From a checkpoint of a small multi-label image tagger.
Data: trained on histories of elementary cellular automata, time running down, 295000 training examples, 7.2 epochs.
Rows from block 3, named by matrix and row number. Rows with one number belong to one channel. Each number is 128 + 32 x the weight over its row's rms, rounded and kept within 0 to 255. All counts start at 0. Numbers have three digits each. After the name is the row's rms in percent of the matrix's.
# convs0: first 3x3 conv (model.blocks.3.convs.0.weight, 192x192x3x3), inputs 54-62, a 3x3 kernel for each
# convs1: second 3x3 conv (model.blocks.3.convs.1.weight, 192x192x3x3, transposed), outputs 54-62, a 3x3 kernel for each
convs0.96 145:145152085129142119086138149162231152047121223115000108135112059156120130111129148132171160174106129075178146157157114125163153126090144165225141052153207004059172116134189099128126126107096120128178127129143115096100131108143105134120168133086
convs1.96 100:145189209170105125195153136134203116092133154125107105083158091109107074147123166129112140153115082117125097135151080100052124134092040152204119071055161120092108122108094130104160074086105138128110091097116127113151128150134143163154141155132
convs0.97 094:121087149193155119145123122138137148150137107068071040151161196094089072145136160101151120158111113098100130139164154125161152163155115154107133156179157109126125087130156114115158142135147181127187099069110135095049161158174122245244222190083
convs1.97 099:180139149030036074098145107146116145133154124163109090121116150174116139104136125129139143130154146126099138089091042157105102071067096094143114022055128163161133114136120080138097146115150183146084193139137088105090081132130177106143104111176
convs0.98 092:097140163125122086122123084128109087124118074087063138117118141124148134182152151112063109130070121201107132114098133127111092137166157206112152146136099162113102131136129151098146171110126120166058147109081139153106182133119168095157107097055
convs1.98 104:084153130134140095131140116104165090104121153154144135127106124114098168122127124109169101158114118113148126049128140123128177139121118129148108108076092085152085135132143139115106178087146135136174077178170117096134117137105109133146111099142
convs0.99 095:130091076103058108193126129148153141085134166072080117136181161130081105115123118148140107123173128117147168102148152105133184101053130110142080163175133070142142171129160117086147096105128107130123118133148115104096127141149161121167102154155
convs1.99 095:126074074109101086136151103107153188115114173063147106131096094161170123164144161125168175139123137130115143139136082143096098107114139199165144085104159125100101149137109105163113111126127093068161159063081175165081099071113091105095135137142
convs0.100 081:100108106147128112158121081132092088136169167169156135133108157115128134140136120098128179116251174098146134146102100045129161091079133163143094147110118203141093156056115090108109165159161150100156123122168117115122154141167151120135082185137
convs1.100 090:189172147119122079113134104099144072062125078081122165133128164158084060088131124114139146098134126104134122217115077198155120202148092118080097130154111106116092174091130137091169197169137132120132102064121089044077127138193137125072170132147
convs0.101 080:115113157109128067166120195097140099127120148129091091090103136122162154097066083152109138086092103079151099079117182216154173135141126175086179109130102111097124125178096161136121152126219164143212168178164146144105101056094146087117099155128
convs1.101 094:075150101163184176134129159196146145131144137141147132125109127160107153149106100091141123135102140106149121135140116114126122151198162118114056159144123174191109116135129127116147169137134184186189060126159112108149244115159118136179123209138
convs0.102 075:123134099187114152105134138151093149126106160137165099153107119060090105156120164128144074151134133134142098136122154086105141113128110184162200162147202141181124126086102126125118103086149141125134130137125139090123118082148084168202083111122
convs1.102 092:142099210029073054150162137127071132147125148107130118126186087139115155173172126095132132114131123125124147115120060120170125188133109155128190078111088071135075119164160132154129229191167189202198151118125182145098056103118098135143072180237
convs0.103 111:114121145142125103080137158126157210170128101135095137168160111156088067135130095163151143103123150125075158089129223152128172178097104160136131103131116137089097088122090094104056098118149033110216172102087174142060169126123085120128170225126
convs1.103 105:095134167116147148105126129089123119128101103127156077156148166129136147117218161123172130144158151137133124103140083096183091110161135130137110120105138136164114183101105197074180154171133190206188155082143242055023139125118156172178122140159
convs0.104 088:081037116090088146104094129117145186134168108110147112102154156096129121123078062103094065115147068133087120157044057138111066146128112129214159141168167090145187121160116148111096153158151130136104110126161095082140157146128169145117151205113
convs1.104 094:163192174125138119174208161124065155077109133106110217126141113141127153149167205177178113148149174111097190165160137141164134130130120093089074070086158131067152110144130116189121129118120130118154190144068153151120092095066134100094124110125
convs0.105 090:135118091169110064192119183163111118072109185125104111180146137080120076125170111113111115128095138154127152114136123154077137150176150092116181114064160073131155116174138131148095121129102114075094127105072154126049154082080105102134107157093
convs1.105 094:081117120199159068068083074089120094132109160101119109147121162148117209138066093093153134134137150143127131178138102182195141097136107117088114158153140148119203177116129137120174107095121176127103152138107074112185142060078108079086187114088
convs0.106 096:094106120106098109132186176096105170085104099075148121095114175158118140152113063083138129183119116176110155126104114140181117174118153132112103098072113080163159141106097140081186075099110154088145073081126113192157158120125137167155143148098
convs1.106 100:118119149113114059139164146151106090125124160069143112153132125145130152093105151106130123072139133128107146132165113153146161175143130118150134140152126147134143146124179110175147164136079126151109123141116096117130101125081106132150121156155
convs0.107 099:155152165159124151116158137109124178110088128167163111131117113115120148152182180137158164122138151100170132084194153126165130130102132141154087127132104140111087110126148106142151092122110086117103094103127125132117085119182073129099100122158
convs1.107 100:161063147113113133139104137104144092163129137138105171054152150087125145173182145136156176137166141133168129107112121104100184111055094154129131180136128114092095152147129122157097091144145090108114142103099106092098103132091101142118099120146
convs0.108 080:117086116125128103080122100160163111158137135151120151156133119119125185165077128141132142103095101124112158150124159163092149159176109151111172175119151091142131107146081133146148139108120142125132166114129136141129106056088045130107123101117
convs1.108 090:150221159101089112127140160120172153121142110129115106208199108117151176092088114095128068127123125143115124052126125085117164098121150146154168128149090152183140119090099099093105159135113154126125167154113131158213219151089121113148134133080
convs0.109 081:150131124219144120148153146101149119113119123134120104148182083141166143145159150140148147136162089096176176123157122112140098096151096083147108091126143154164120159085089120120167176124138120130117098163182146138155214070105142093137104035137
convs1.109 091:145109102055133167224124127150168188099099185113140202071088128093097111087145149043145120176148155111118149095118158085113147119125142156123094104101149107123165145140099138132161156155143129124155101097131090096126137130111156136080116142097
convs0.110 092:171138127155117138120141138145165150078109147118085163088112155142137152144134082100113122147123063130180155188108095217087122122110122081159176133130111085138126148133128124162104173113160165140093116091126087103117135179125102153126122120104
convs1.110 097:120140091114176080101146149132147068095119113127115138179128163140123121177146144106105134108115143115120144170164079161120154146095126203158169145162209116134159106115091133101126078113070144133140146148131117112116162108171118140210085101127
convs0.111 083:075093057091112127108107114136122104138092143156134154190088172038077082032117070125104117073097146106130133177137172132135195035113108152139099149125076136124142157135118155104117129157129052160096100117115140138213156077124153125100152132136
convs1.111 085:104136153045081139103112129084098103119123116138117129128158187146201164113132113123161087121141163157126101127177158103113103090110168148164128121122141186108147112061106132103107194136108162050093122069033118125104130168122155141165153132113
convs0.112 108:122073126128137113104162136122102113067144192099191121157160138134116087172149109140115096148135135182142144110141123146139106115107173077086130129082127135131149153093112087138145089121109130143153124118127126146172126168145143163131117132152
convs1.112 106:155098117172154080118148172155065118098147125120154137150088082134105114053121160124129091137107105135166132103103046117117135173157145101105116125157125184142148187115083123145136093145120087111075065120159058135181161129138134103077120112125
convs0.113 112:048135203176136109083058139129081154165099101169171142170106119126094115117167165084120161106098144086150188108068107083122138094162119191201184173178095113095118136112134155137080166103099144126110135149102171148101197072103153022101084069181
convs1.113 110:121224164080104155050131137207067116111145155168135142150120147124130091102144133127120206130170161140112127111126120069162122087156119139145127164110098121090129088075065096074117086152086093100117098108121106106169128100106127122055134171084
convs0.114 096:118096099168144186210161115094133128123149127106133075155167145131182189086109067174090124139069138131124095146103068112162121170141104137158122118106112142124131128130147101139191129139161074124151114139168041149144165115144103107128115178121
convs1.114 101:099093150135115096205161096124139146130092135153105136153147177135112132081100108125114109122082098169137099144113116122105141176124067086072135142118135133118110095122125121072111116108140123159203132134133139155151141139121156111115142130115
convs0.115 076:116076193131091104115111123085175185127104123092114148182147113172138124144134118137152136180144104078161155146136097173118109114121109107090113143134102114145171106140133090150105155110154090084154142129163206146181113120152144073138096104138
convs1.115 083:138148168189154091155165093149123076137092153116135113132136128122137121085145107154105148153128117095089094164147154147124084098120139127163148160106123149184133147191146185079155144141146082143127119115106093109112169114147131153088121172131
convs0.116 079:112165151125083138111111121164100148120062073119118140101089078109118193160126148115156145115167164090091129164149098119174142123183199132158078146166110139115132074187102124112128141144121168125142141071070096176134117203177149157112123099170
convs1.116 084:081126156126135097130087137109125135137119139119184130136145110161176149155124115103179138070153110127128149040039111116044089159145082080129117119118079118063134124139111121110142091039131106121088092134113063058123091117170141125144112125098
convs0.117 116:139139109255157019068124134166176128234149067130172137112139148150137170136113146095114164157145129097151153116109112097126086153136123052123176070042108111118121176140138194117137128134102139090126138088118149156112120101116115133105112133149
convs1.117 115:049140143085149195105162184205132111212159115171160124118090068126080089098109119084136100132165111148138160147160080088125117140158138128136119146183117091123146215197185166137135093113120191162161149156141142129105074110114165097106112107148
convs0.118 087:105110120103149168126135154075101150061110139104141134123147094122149098136112040131156111066149098155105077201200123141159120132149153117158172183113190096091099153161153105128155113123145160139105174114080174118108095224143141126144109101104
convs1.118 095:143148201176114151162116187109130077118147155200156205141188104126143124117138156180091114184095159143169145091120110098109065066095144144162137112180106139145179101155144162133114160092125164163107083104138066089088106116204102147144136144139
convs0.119 088:118154134124140155158070097088082120131123103163154125115147120112119157051095124147127082152098112141121107146068107127157089182136123156231161174179225152178184154116122096139082116094123095124147093162152137143133181166093139157107126181137
convs1.119 093:175143110125135163131148143126111119096165151091187221098105099125144095149125142149118100185166124161102113151126084115129083069199066113117113103104107143132134108145117132115101103133052145172178100116130122109148162150107131089109169102074
convs0.120 104:112175110103106050112136117127119143097148140136146171172138153187146143157118113087167148135119140171107117166107198104104148101126116070086097131136086157211164128134122177157166155120104121185181122092148150094114022187191128131189133200255
convs1.120 104:081072104110120131109107161102120098116116165080114161138126137128158166115150111142133174125181146135081179144105104179102059121159104096108129127128125195153146191113135156154117151123157149113086133121091102108160092158132128115143110168214
convs0.121 106:156035118134142091196142082173166079116094068090148031173148139126088102137129085139144101177109160114097150123122142161126084147141113151105108140181125107214132113104097149069169187106136105132096132099113095114201141057159139132168141155087
convs1.121 109:159093082102084096177199131186161169182154116130095096091133112148188181088090197137163155112158155127135155171126080145115112144092084122159131109106092160152149170144151134150117121202113071161116064137124115092083096090118101140186095074076
convs0.122 088:125119154117166140170177113080113120113107171179105094095106174104099136086113152154122095093106097101168136122117146149112100140126107095149101112118093160131082127060182124135172160176173111106142049118111091071125169152198103146086076167184
convs1.122 094:181101080101121134111149146150223089068165135146160158122145180088158115134145140122102100109070072124082078124112096133080065154107136161097142166120159058088105066191097076133130076132147086114140100122190110130181172121115178081148114099163
convs0.123 101:108111133045092154127085192176133120135123066195130135122145113085102096109150150113121180140137093129151170118090225136109117161157159074094087177196165127172181101127138142148151138132138083115124102142156159135153151141130113156140128106092
convs1.123 104:137114044104180174168120114157141125134117126120135149089126064089127121130138152153177133183101138148129113116153113119165172138104048149145163084125138161151173129098092131109134122129122134080104149144092088111091096141143099136126111083070
convs0.124 100:127174156101167231089167203084116129074118129097142158116121108128156173168180111127120166143129107169107119130091128137134078119104108119173131106111129115126156070098152076091105080143195112102134116115121135101106128150122102101156100085133
convs1.124 107:116135167105132152106110092149145054121114063168175145068100088094052143177110143080144085114147126112128130103172096117146108112148134117103132054098109166126096085185139160194087134189141136124130140117151161174120158122126097144098116150129
convs0.125 154:077086147204091095068189093129146056103104156176143138118154115141137147130124107152086155150122113129144122090169095187094171139165104115070102217096093102219109128076159089182073173074193135125124137121118129117137129163108114123156157109110
convs1.125 105:137087125156144133161209152100155130095127147201094157119089141134090127115118125124074154117123080081142097159125137121161133134087148182095193111150079087143124090152076130073110129124072101158149165166091083109149094098145098111104156126121
convs0.126 087:131158155196152173123132086206150126185082139120112079212152190156144132076109103095104043123148083080130129122193139106114053125100110093133152125115110175189091111124175149123153135151124111124135139150123128143108175170094073111121201197114
convs1.126 093:162130194100121092148112140179101142097175094112097126132123131054138139150159114140134170128148149135095136091100118117130175127088152168120184131120150073109109150117095117095078116121092165135153142148154089113135068127077131153086151066110
convs0.127 097:123116092101124164177148109174178144189116149160121051157174104129107113148124119118103123114110057119114135134150121178159151105131106107145127166186139086082138119130103130089032178100106128172153127133162145200129090118126131114148133092084
convs1.127 101:155154071105142131111100129156165108158159118120047125115115185152114110184121148140151121120108165119108154187077119181135141142095144117164136097077093068105061142168084126120111189093128103119102114120143141108136067060121086141145140130158
convs0.128 089:098114150118107157132103152173179094161135107146149126255176242101146094066129040162127163162106169127134145205156162165165136129123113124134182148140121110119143110143179113071112115101159051109122129133142125129179148115109132115108139136122
convs1.128 093:135141155170140102118128126149085161189148118115129033193176162144107142052103066149152149137143136111127108139124124092060122097078079080119141100109154092112074081112157151140130099107139173110119135123161156133124120171165137104135160162157
convs0.129 129:092116105134111149151154115158093130096145122140151105115165153153143144160117111136113146177110114132150159201086137109087128072137123134115160152115098168151099146123098133094088140091112123128139125149133147115134122162099155096146088144075
convs1.129 100:140099101075150153163093122153192138139129135102119118121138194065131077149120146081147091124099168097098112126059098133159135047163165086074139150153103081095105143117124116130092091123085120109099142104102079129095138113121122156104124112147
convs0.130 105:191155067153139132154117145119150125109068139070101138143138140127146093129111091160112083161154126103202204131124141166121144136103170174255129049097127132125144151179142111118098081134135105086151156155144177173160113078159102137157162223157
convs1.130 103:082139070139099092144096123129109139130167127122119118123124135178177194103155197058093175128116096144164140122173141127121134211111176093105147166145182131123132173077093158145170145120159185117074118163112167165175107122142073158143100167134
convs0.131 091:155166153106101078158101088153186152159118109106101069138176222134138134117148095133136150130129151163168140132140191100158183067120154115138111150185133136159106099101054111104113120129153142138106141114051076148132131158255040157255066064088
convs1.131 099:115168167136093106101192236132183153079137161091117106158122151159119157081083117077090136114122104136115088089094172098076142108072095169165169137125094102113139153135138149149131143137177113130219152100138094090084140156232121196143094123194
convs0.132 099:068131119127096077192143155120087132128083127093120118088132169140175128102163103126059095111123125135135114079150168156096076117083114099107133134142092113155093081117133135174093083133105119071138109144123144104098100164150109160144164137101
convs1.132 104:152078100135127156120142125137110116143157190042185085149143136134110150130125119167163152143109095116151102123134118133126094107141247114133070144081126158116150108129145124096115137116162203115150089101084088124093160129117135169088214086105
convs0.133 104:092118133147153070091114166129124113139163143104129156136149109152094140109135161142105135156136126131041119084157158083163249136161176147144161114161069140143201167097085181076130127132138094137054073050117111120173110125142072151189130188088
convs1.133 102:108149100111054136129170183154069125140104197089132179117073177091160128106131149088138107143129082073163160106077167102084208079080077160072145182104149137123149151094129162134151211145153136106102185094067165124074165119124145131199139107124
convs0.134 080:125069172151111132108157076124127157143122136149132096119085155082095146167145128121112091093150116080145133123160131110157135090160040105114089145135092096159092102120103109154160134119159177167179139143177131103158092196133113167090173155144
convs1.134 089:191137105138111154193153153132091119170107203141123178134142122165107117114141194131105123117090119080124128139062097155066119150130149133108097113142130054072089093138139105086139110138167151147153161165138122144110118132096182143121105104136
convs0.135 156:063170127165147103140110121241032146124117180075172044106144089096154102163132155174075142069145183107195085178077192120103138131140097161114093127135163101171061176108163112138119088147116133127148102140102130121139167079173127106152117150097
convs1.135 106:127118118116118069133157178194110113118128122155255121104127102089120131136114163156144130072141208112157103159084142086146113069111115134101147096121127162154069170098129114156192100093102135099153115145140133087115146128092146149107077175133
convs0.136 103:133113109165131064148117139113137125161131075138088118134157104131114117108093112111153120118169167154174092093072164125174083156160099117086083132121150135181183136139106118123118125105153123123158161117130153121117170155113148150196066141081
convs1.136 105:044091123111112145082140186087134120141114083119099094147130100096119088136138103154119171158122184146143196155121063186111084134090045134141117091147108163161173122101126149123094103106053072115130088124172133092178134120188091095088055093065
convs0.137 086:091121135092068065143122145160148142108087072106105081079147084174114205173078255074133125142127104142146136047147084143141105177084138075093109096130085135158105180167178118148142114140101174113132132097123147120103146165174103144087099119144
convs1.137 093:155123122149176144127122140095122115110097152146104146106156123112092108151188185094111162102124134152144154181184163172152151174136185140093156102113112099099132189161123152146141123118081080139078088136128124141171077121090144095184117110142
convs0.138 108:143167131151117116087111112099095104113148156127163106144095138097145173156192217165165116142090093105082082088103119119158135149182102164176178147106074099066077140129112163075104090109076093091099082117086119139141151183112185120101157124103
convs1.138 111:159145158170181108121075153145159165086115152123153095123064071099109156132174121167139141139145134139124137134071083142100111120115088152151126135151105075078088151103088117094157065139098138143149106085124105128125112085116070104060115086100
convs0.139 078:124147158107143182122119131136147160148142102175132124109138128103147123102136162122098177157095148173114129112120124163174119172109173104140137086163129180175153185088148151127168173143130104090078113133120157111114124079116106096142101204159
convs1.139 087:138085114110171229094147139065174166094147137085085147104120146133151121108134139112101075154122138120181143139087104108127093089108093056062076126093167118118141176167110123102133123095094114133113131118112152167121159136177147137085096120087
convs0.140 112:161117153190123100111102113158154033163141126160145114133164124080178143171126140150064109145162129114175096139158139131158144130121115159116106099115085143119122165141119164153097105117111118179154122140207111115158102155101131154086096139114
convs1.140 104:129129122052124172121164150153146060143127091184171185107086074165103120136118100105124146116114116165145098131129148094079129153115107106106088120125105111151122146122138195141109140146125138097126167117092154170119138157148167166155113153173
convs0.141 087:149177160117153104113085130107136100104102105134122069171166097125112099134118130143137108121119060194160217132144108129145149120131132097147123124080152134161153152165161154153156123118128152104104111152137115121097172167178123080110105110150
convs1.141 097:114227171101122141119170146216093097133116191099106128144159181138134090167146163115127101160128144071096061144115115131121125077107094151113161126175113116139144133137156127094076141097118171119131160113118170166119062115160105153065130143054
convs0.142 101:145152177184138130100101125163163051093120197175111122184123148138153136130146093076087105079068135131102145118097094083108111134088137196123083134195111053122120128139104142140155119137145126084121149114114138117161159141152111145128156126096
convs1.142 106:171200168082145133138148107165138108125135166194124158123107192171119127137161113128132111073143182145144179111153090102143092130169128198108131121140194166128093113096153149115119124131125128121105148121118154113096174086137169081077105165079
convs0.143 081:175132144097130123136131102124113064179164158102183161165157140174135131183096091144117116136143141182150128128111102120101120118131123161033079126108141120069148112128103159117117131126171174153142113103116134148090200149143073145135113163084
convs1.143 092:112188154082119178173092104126110204100124040163126145183168101153135101114164121099195147115051159059098066120138132144134132097106110131134084099150160133164081129131100108136116159146148104130161128111136105105174120111092143096128157131176
convs0.144 136:122118211170058171093157123125165127134161059151070137106136134131076134135075129066196110147157098140078176149114097130172108122112125078167104116158094119100177116163120099126116168122139121105130115139120125107137135130144134119142134127157
convs1.144 108:168065156093110071170187126166164103203097124163185109096139120106141140122120114110147144104108124123088176148171135171108131090119140052155122141076037170120163107106108100173105119095137142154112152137150061151172107131176090129163119080122
convs0.145 090:151146129111124145085088089123112114052124149201161149142131103134125175159149170126150151111122238092123094121089147103115089156155109109144070141147092153146136104158141164165166127074112142153137143127101110106097137099146089149173112189209
convs1.145 095:141083083083090111152128099117127071163165149135158134060072068132132117186116128157142127114172151111165166156102124164112165200097083083164125142137083147176095169162122113103160159113091143170173078136163108125203093096153058154168112192128
convs0.146 102:080170111048120069066115087125110161124136097090175050119121094113114091145119134077108130118093056158119085157160097145161106154153122110093165148136102159180104098108168139071108067100107136143077179155118155138140099095069096124114113127132
convs1.146 111:175082133168130152100128130129128123163138148112116152183136135060103127127142158132091146164130169136164112172094049165170126151147080125109109131108127138147131125206130154152153101114139144132136152159125132095079049114168067164187134132167
convs0.147 153:079111126154131155163128082141136120116160153128110121148144102144123143107129132147106138105102121110133131076082191093150143177137075144103097109139156098132156139099089113120116096134153113134101139128115108114122138156109151121129164118088
convs1.147 098:166128123075050116112161160122119149113142102052122113189147168173163103146116142173143118119119158087124097255127119140153172127170160113115151042089142126118107099103122121129144135106104120117174149135111129072104125110124124132129097150090
convs0.148 112:125140108115174126155140146120216174139173105131147161153109115153102072161119068114129144136110168125192160085140101142101130154098143170147142169120132152111125161145069122133092145101115174120082119140095131139090141153104121095118111097138
convs1.148 098:077179139085105132143122169090119150120168162118144215106146124095136116103142070120124120120099134152080133114114120108108104148157130138126091115143121160149143143106117119130115110129088122104134177166126137171121111156154110162108106125153
convs0.149 081:158153105115102028132138119126118153129096164102166188194110144103113159121105177157164122157134107159128137088090120124097099084102075120124075089094061110134079142123134087151157112138117139115138100092080105142104117176174065147136138224242
convs1.149 093:130088097105101092183150127165141136117117151077104147109182145137158163198162141082174141168136083101134082125112134149112131072126112085112148143125116080100138120131140125148122151122131149120124176165157076193176134111117186099111119177200
convs0.150 099:145100090158111151103088135097108138111145175100092083143155137111123165135151118198140178113121116086041068079082117115152147181150105104134135141167145117080082173078136116085123141102115086087085144115118194163142100098136153162094171138157
convs1.150 104:118205246127153094101091128117074078109120173092086104182155163089150199138123130109144105129070104135122100129072098154087131090127113141163130103079116168178135129130089118154105106130089154146180150133147105061034148121067124124092171152054
convs0.151 073:117169109166114142116105126109142171128142163178194159150146127098136094108142143176182146139163121172159159109097087178147126105116142065113166057132128071121140139130095206159140121125123137182127212144160148080086114160175118111139114099106
convs1.151 081:199107142144126089140111076158142116161143194112129098141151131052145139115094176147102099154077098175132061157159212148136150188152144084060120091157163141156187163180121107124129157135154129150167132156140106103177147115117057096078184131139
convs0.152 121:117131116120107054127093181149132159127138060108106112140079103112102145099124133122148119142160074112105122078131162096132059122142102188113117094100139136131116121102152105075131100120197083158114158115088146124163147115118108113133128130144
convs1.152 114:060120140136112079171136125110110156166107100173183056121121129153151143188106101101144135166113127131124161116130114175181131141151120185168150107127124094104095043103081099140123145105155092087020106120103180130139149135139117092128133128099
convs0.153 096:131158071136149082097130157072107224091100173078114173139113115108133092138138104074217178061152144035152191119110128097117137119114155127175111154175131116113111134105141130108157127131140153133133119100106152090067095150171112114143149114110
convs1.153 097:155126166160115128209084099121159114127146105159197092067117108098133135143109109170174190097145157117122159118132174125109155076097089091114152112088124118103181149087093166133121152138143118116173185120143155153189140141109087126151119137115
convs0.154 144:166106133160129138127120138072249000118129130209025182150087140140117148151123096120148132112128111123118125140091162123137115060153128103156102089148132170085101133130109119107141154126111154113130148135114126154096146105156131113145096138103
convs1.154 104:098126160082149133095113168120093091198127119168055152171131126089091097132136112104171118169104150109128093136088138115110081120147146108105112142143110138122166140206111158124101095142160139115154128160121136112135131126106106144121140094122
convs0.155 078:136137103154100081131127099150159147058118169094149108188134102147141160126163134090065144159130112187131158103131086071127147107134119061154113125113140142186145074137128125124118102112116129143110136173129146164148137219196173134138069111163
convs1.155 087:144220143124081054153076102134132115163101215155133106114101117097104103117141161128167099112145104099133182121150194144075089206123108141130160138137180126133189154108115077131166148147143149118112167134145120143117100176178120181161077059198
convs0.156 084:104113159096097098089157165175153100165157109071149114158120131122088147073085128190108098130137108149156110142184167087096081059080138130074110171144149130089127155096149179117060199096118136136175152103158146103161075146146124207156086173114
convs1.156 096:109123132183141088113142179117165194043138101149081105119145169135162065119121125092107089103123141098093107105120172187179158099086121148183154136119166154198146117185079129124108112143135123087068113166105117165149101098172159095129142082125
convs0.157 084:133115181097091132104111109196108125129125080185133136170124168127098077131129185077158131116124125156117108115153193085153162108149130086147113141102144179182161135076150149088142171116092106093089130116127102182118090073100126159105152089164
convs1.157 089:143148173145164115162173163087172134176119218172147077082134107173122115133146116080042125107141117104099122089110170068133122091129095079108081178126100187105140111138097058153093126103106133092079149144142166160145108120108171151120143151136
convs0.158 083:070079133158111188164128119133148154146132098088130107105090085145137081128151111148182165142127146100126127077061114200101156134097120103137118139120139125153089175181142132107141124146131105167114122113130096158161202143136203050147110138152
convs1.158 087:109106091097193133121156144103147140079143134096119052078088125104149122131187106106126119134094087140158125130153123138126105110154171140116156138113134133114114174135167122142130068127163126104086110126102166121185111128107107174178141182136
convs0.159 086:077110098115118071168178096109143163102144137122143095177141073153081061111084081105075100162116066134095139117114111131096133105168145197180124193140055216092100104094183133115145159149127147161146122153181121094141137120128103126161085132126
convs1.159 093:127134052156141105189181163153174097137166157162140180140148214166165175130121133104134153102126129105139136142125177132114123093091053174099076169102109177174193121118070110098084102142168099121109157154187128123120156168144169129124099159173
convs0.160 124:112114133125153167129130146066136209180184108127115081125170151069103172128083109156137136126071101118098135058069150101099086148171086090122152126132123116131126115100147128141133119170128074062128162167136132145106122000121017220243204159089
convs1.160 114:125120131159115073103152072173151104149111061126111195091122082143143130134134105091097150178150117107116129255154108073102156186171164142123127158141133081102123134157169140119103129143134169159119150107106111148135213082080038138251171183080
convs0.161 089:165093105124133142111155146117178165090140141125119136146157131129156124127125148118138151134100122148137131109055134143095169156077085114081118111160129149191152086121099093097136112133131163143170117123107074097121092166164075207198105199162
convs1.161 097:070122198113148146110131117117163131135137186193160190088139107152111116101111148089113081138125118089069089146146111158134127180131122130126130176088128112134115140103123124102152138105115152164146166131158151141140191111126116124202101101118
convs0.162 088:079159112128106116143092100123132139105133134088094132145181175124107141091064070149102127160060125116076131176098102148134073125126088125109083151109094140157121105144146143115150101143154095109139132104120061130112219180140158125079122094073
convs1.162 100:146122136113106135096070171118116102105105140168151132157176224151121093104075131114166127112189105129174107239154042158133078178176078133095143125128142100144120115153076148135066132178152083054045146159107175199157124056021133138038049041152
convs0.163 088:122139238144153166098143148078123147081094131099130127093097160119129154135082112114128150111112111084113109131119119156124051087110125109071138196126122078144131136113102098160142140144135130111203121075151122082120107169219117117164114099108
convs1.163 093:151139113127091122110151108136114113117132123179121106122141105065096115106133143136106087131126110090125176101117124130166125106162191137139113080117098154180209142120118121081140108122091095149160139156101145130102167090126110122124068122136
convs0.164 102:117144157117099122178218164096122155119110098120129157115105149108130119215140073116069146108099129108092147146070088166166161141134139128141160165174156101086147159131095118106082131099112166170122115116156101138148169143101112103136153173119
convs1.164 104:140090074129110050064167140165099094150157166168188188134139132142097164082158130109098053106111104102129124175118102176180185173154163145182150089080115092076093113138155114118150182134101073062056108119106157086160130102136116112126145123130
convs0.165 099:097142168067109124116140165098158113117114113105107144150125096155102174158192077156115159121111140117076139091099100132106150141143107137128155148131063176144080141082127154136103099125148126127096121114129135164127149141203124131115139152166
convs1.165 101:106131123142121087147037095162186158106144086090126098141103067102122136186125186095152155118139136109083145095203102121179130112129157117098132174117137074166092179135147157117133136127151155144112156113095047046140144113129133118097099117081
convs0.166 102:180085079169133106164160106126083133155097127209128136130140165125112093151143096174154135108148205130129132179112149141118191159116159127072123123090097076098133212158127131149118126149156114067131156117146161114161071095152125114135067072107
convs1.166 101:098139119131105113128195173125153107157157164136196153144140160137150162178171120087123176146125182113148169044114139056083119116096148113095083069099082135123038157125095100069124088152086145170124111148116123147129145183100134139128153136185
convs0.167 102:176092159190112077130195114125129098118084092186154140132102147132105069151168122131083126106137095129112144094089149154061119084157148132018198173134028114145134139114101075137116139067166076127123110093133123097138073156180153121144117150178
convs1.167 107:113131142157112120128144105110106098114116158111119114089114129162150169133131146140161190128103171127157101102150140082158118106151166103124104168100126103187119110168109145115139103107117151117104135165103130149164112140173065127158107106176
convs0.168 100:160144204105122150090124148106123149131165084135096115187132155167162106072154189149186154086148138130101098051160172185122099234183092160107080115119154120110070087092145084072132112108041142141185126111112142141114075132112139104135137145144
convs1.168 100:143091110112122120100154096183146217122118143134149112113163156138141105136128071180131168102151154100112114192149034141126083164144144213151196133175180182139172167112133073154115080095125067147110088100123086072102137117128143112108138149178
convs0.169 098:105175105080164106092159141136147105147154099090156160144123126110147126170153137203170078149187119143194101131111155116110173174112106075141154160109109155165141113116130162125128164072146129149190147141146134113144096092129133125131212103125
convs1.169 105:166132101125121095108073093145094134120059098109121120154131138115112097132114116197094163147098139151107111221135108151150111166187096163158136210173143141121168080143117155106130125100140058100141107098122079134138120139137131134101123125108
convs0.170 103:161124108132138123149152139096069094172114089132164155192193058103161136095179167138067137164096126164145100141057152135146137095164199154120131110128137134128089143118118156113077123136099140076102133148104116197114160068101122102146177130157
convs1.170 105:073120132120066129144163166121140133168196091140111201138146219154127166147071131137081157143118180113146141085097149162126142121177150129135098122137107154115110122143171141116158190158109179113131172133107125132192129144097129149084128180112
convs0.171 095:106151101098139133113124140094161167106153123177135081097084124125152178151166150112131096149145129116122115132099130121097115118118089112179117115123092138096093116189096112125086113161100084094111102120118153136114118141130116144149084117170
convs1.171 099:143162104130090134091077176175151038145126110137105153142110104120152188162122115119161132097127138171188116142157128076145151056191226138110102126056154165132145191077112150110145165120108147110125144106179091133116126130128145109163140111076
convs0.172 094:121102107126097139127124092117140165142148160166163102129086083130104118101115077086177158075161133069107131108122133130082116138101077124132178119112138121109109126128188102088144125122172074038137111061118180152154125126104095128123104122116
convs1.172 093:122083165166152120122187139166165118108113134100117110137142150132148076119113078074143213103093134100135124135157117119143148095123182195128133130130149087100104089185152166125155122129163086117132064103198123103184118182123146114122114072118
convs0.173 101:096113194093132121112113152136114166086121138133136135122147123132134154121232168169134100107112098129102084097108129090112095180201159127106147118089133143109138084172161084151179122173145122078086134102098128160145119107133107135159140144116
convs1.173 098:099108124088100189125170101063091093111146138141089110115064123110142131109116062123080092103120118118120105128093131161149111135100075080140107102172088079110159097157103070093146104127097075130062120181139141142121124101103116142135127152176
convs0.174 086:156161144079086169132141146131155127179182185139178101133144134128147181177138137128168148165070125084148108205133085136149150126162165089122085148141113098089171154146166116083114134185164117086176126113098129152158107131101107087135112156178
convs1.174 089:167125127157154152117119150101127112114122098144117129075089100138125171101139145192125124097132114124105094139049087156128171117090107090185093142088114143108093084120152169127174092126117083125125097190179165167173095116104197153113103131179